config = dict(
    arch='unet',
    dataset='rendered scenes of coloured solids on a plain floor',
    image_size=48,
    crop_scale_min=1,
    horizontal_flip=False,
    norm='batchnorm',
    blocks_per_level=3,
    attention=False,
    upsampling='nearest_conv',
    max_grad_norm=1.0,
    batch_size=512,
    warmup_steps=1280,
)
Rows from block 7 of a small segmentation model, named by matrix and row number. Each number is 500 + 50 x the weight over its row's rms, rounded and kept within 0 to 999. All counts start at 0. Numbers have three digits each. After the name is the row's rms in percent of the matrix's.
After each channel's rows are labels from the 100 images, of 14848, where the channel reaches its highest value: "strongest on" is what is common among them. Only what is clearly more common there than usual is listed. The data: rendered scenes of coloured solids on a plain floor.
# conv: 3x3 conv (model.enc.2.1.conv.weight, 128x128x3x3, each kernel summed), inputs 0-127

conv.72 104:579470519473553512515571500426388497518465487527519445520550526545508451486469435603496528497434604493477491476541470557526438519512494512482530595393457494527463344422542513464610538551513482510522477494407556416565461550444480418495477533448511552416575495560562496551560414530526444474588507583478471460462494572492554456533522431458486468442577509517453460533440573503482486461450
strongest on: light from the left; egg

conv.47 094:490519439537481479453443523490542500547532483495479478452565453380490464396497528550437448458596493551400481473529531444503483439466565566589492540454442444482549477564475507538458568478602496438425442539500439492491553476567404486499540472409470483480502515510563478512543525580482506472519512474571475432463440540509453520476577510538446541430506431371597601526467375552431490489531
strongest on: count: five

conv.55 091:479491485519560459450527550500527555501424541459526493516494525484487540525541546539537490424526366459549548516492427556454459441475471456553432423503563463496455591477504515464524498574572462535435454507495467553412538555455579487441546412430599487407536491452662466467544539533482458534564442440504563475573426413508449499445417531511512475548599509556531478452484534481504492585437
strongest on: light from behind the scene

conv.27 101:464457439504421490383466643494392460516478484550525476410488398556405560523486502555507545521450486477479521466580451595499490534469504445460511439473500523472589481506467428496494467472410538414484461527566427516454396477484511503442525514445437361451498489390515583456529573515450568481500530522505576568491466518491451473513413469429490510517508528569545487452445480481452519540497
strongest on: light from behind the scene; count: five

conv.5 089:544467497418424559437619501457466511559434467505469458552572531487544489455491514457499487472532527496469490482449472415551505541530552574446526464472542511557595485483567534452431590420522550421498446475524476437506421555523490418548482402485479467542489478515504451459541529575567460526481420522538488475442373418419406532475388500446612392435462472488504497480450500485444486489535
strongest on: count: five

conv.113 103:548523496497556542409448473416551507440562449591489453527426414488464430460525508451428478541464626516425482539462484521497502548563402456384506554491538504508458473530595464434476490528594543589543530597461508449516465444495574437590529483433459430417532516426493561507554474456473464424446481451476491488513542499515565471480482440511482528470495497384527420513537557477593499515533
strongest on: cone

conv.108 094:465573480547491489517467463424564494519510520581594397438517578370530436504438471503576492427494524413483433571387543511570502466452404481547560383523590487458545495518527486436473437526447545416483489498526452451494506483462468406469528616468431412457422565547568501457466483488501549523547514493501576516507506411537517527499465496485536475456527520477430411466474444497481507452487
strongest on: light from behind the scene

conv.17 090:497566481544486526478535531442502478414571522471492577440431569421467550543452566455457515471497517504513531564439503461488563497468455443511491479475399594499439493387507493448450501380444493475483419470540606508484461561523417458473437552454549482534521454536486552495427496495370452450607447442534523503506520548550499555599446504440467450475418468552466441402492455506576466562498
strongest on: light from behind the scene; count: five

conv.10 104:462454455522449407574476482534453514506450512616481529409482520480499550496380539483450507503484445499449450517551472454472425474482484509559507545492551500524547511492486456501435477413530330589489480417529464432412502510500440438501453539490486507475460477409481494500471491454482595521569425457469563502456536523516482562500424495450446404488516518421461642446611473499433503423525
strongest on: light from the right

conv.117 098:441432482483449444537551538459469549510427501489494443484525410428462508449531421447438400526597494499441527563459474500499457427455468539440520467553414502462524449431482509469462528537554542516455473518491495415461469483498393470393453481468402491489481501451548459464440545466498543587432463442409400484421557385518460441519442532490562546480499542491496625437552510489493399469497
strongest on: count: five; jack

conv.39 109:509475453507472465542447462416446498477529457527512429482397475610494457453439482498405484551430474577478572535513545510523535479532424481440468558578462471429455540497494500502633583487455467447496556517568431463580489466453396531517522489489553510481514513607544452444561520457476484482453452441469491496505540576523457548443543422447503536555447608495587553564462538524400482505391
strongest on: light from the left

conv.73 095:532529541465483397501424490503440486470514449530496504557467460522508466484487537445478371548475578502420355558502508521484428443488499422404524546481418456502530479494401505402529419452551649494499547401418584502528477461462461456443488496487517473527479462528517457478486488502507487556444437434477496421490434517567435543447451486543529455516485511437448582500573401561451478466508
strongest on: count: five

conv.119 094:431511525522504456529422573473510500483529533383517515494454508405468527507528544507525467482424535412479468536504473441478493455462455485512375480471556466514468487510483479491527520535441445430531507399521527463492529424448510600415475522452491500457496483512544519393517559554624483512499476562461572568509328535567497511478443465443502434427473451548500501419467444354545460419505
strongest on: count: five

conv.11 102:437448607413466435539501513531534525459460527584458508553462483432504439460429512566516474507445465452455504514523516430480528437480478504498461412540433511489559448484474426509449500571436633567557557455444497488477423508515410433495476448438533461513495558529594521447468500452591528424560464455447524495534419473478471435535399445448522416419490504446465581461454470400448474538554
strongest on: light from the right

conv.50 104:423435446477504524667497441530447476395456475520568517450493469594522453478475455473429506476545471521530472580500488517511472512468516486574504552459520454523552428572488531447574485363504482480469455405530561507538547489532551448420507557528482421526454409593451510437509472422464533484556429482556422422489453560445490533423566427451447473512512547399518506462488470535503493487571
strongest on: light from behind the scene

conv.25 100:470477517448510496489480557396593499450463502387532529577518468525466527510430448487556496570477503542476571544506416550461454496532441519481487532414421441475442503443498490526464551503508498618511488546497579388498544486570464513520533485515431649438531445604403503580478451473532489529447468572446456479521510472532519548516447412517479521516457602547450549498489497541433496388415
strongest on: light from the right

conv.110 109:512406505475575438506557493453383496446468471487524498493464509452552507536504456447517541529458481455452506566466492486502519478489544443441577596450419509449560405450485478442664488424467496466526527560552570489482430507395488525591524553503459556499462489352534510522532493486517507466525501510515438420483469524514414504399481506559551579525579461447531390461513515507482512475389
strongest on: light from the left

conv.61 090:570552379465461571527563435553456496589429488431504561428530489523561462532487473514517489570437441446417431494500536445418498527558507516557610481557469467505495456507460523498451594483512465463505487452495492629542447415527489504452562489532463546435537498592445495525542586532449453379537465531484462529502469577403455539518416414479508477488456501521493486494493401551498410479554
strongest on: light from behind the scene; count: five

conv.95 112:458467610536569510508480485565405446483535547535490450539497515451506501482553503533509511504489362316418466523521495499519522429494501546503549517500513473464510533421487431426461611535528503434477478430477396549410450545438465459473508469501463538487505550487500466539481623429506538521419561552545503457471411443478498525467462457529503515543511462567594483423377539491504516542436
strongest on: light from the right

conv.1 080:395493517476540454475519414464515502537491466554328592478530485488523554478375572485578520513464497483453461425591489523396471405483515559478483483459565572515526534488480483474437350369507472442460419434456483550527521467450582484495520503515480486467463436526537502478539532522578529522501598440608527514504490463523531524466460527536513562523509445455487528478539471582440475481469
strongest on: light from behind the scene

conv.69 111:504555459561486572474481486564489601488589547487536496481532520436566498493541531618498454463541322589448533414461527577399444515553474553480479471523534508523467512506510480558501607416514511501500513525473412486465501448600497464431496414522455542475605534524492538557549426480505457451554520469490535569478561458479431439498521477516447445386510494602470485493459526437521492560521
strongest on: light from the right; count: five; spring

conv.90 084:537424459484583502541490578555419387477500489476524528595461504556531519488548430439546455483527463421458457472472449402479472433444514468497633385497502495447505445517491427449461455425489543507465522521528472458574432508533562420559556477469541583492419486435479504496567421509456558519552485525490548563537426387444463510470492573456497472426514580480479455480511387445514453479483
strongest on: count: five

conv.124 097:438496460497567431524575535546426444448426454484531519462493463471467449535505485639446495507473529492508458533500499494430467550459535500517474486481454494512436482546449524423531539408454480610544420485418591502537465469458568478424584532429502523518464474426483535509527437413471538519486473414536452473423428580438425442468453493539555604481553542407406444518542537417452490448445
strongest on: light from the left

conv.68 088:570470477487491511593475471448469517533496534451514418438461492499500557551500440464484363495447514604476456500530531484507518467544467532437444501439583410529458457492532595478653447513482552459475476414405492412474545494521488501569575477440512498443423546556476455512468520488498522560614385494460535477483492562441593456496575519441395480567511541455446496458511460482496516433461
strongest on: light from the left; cylinder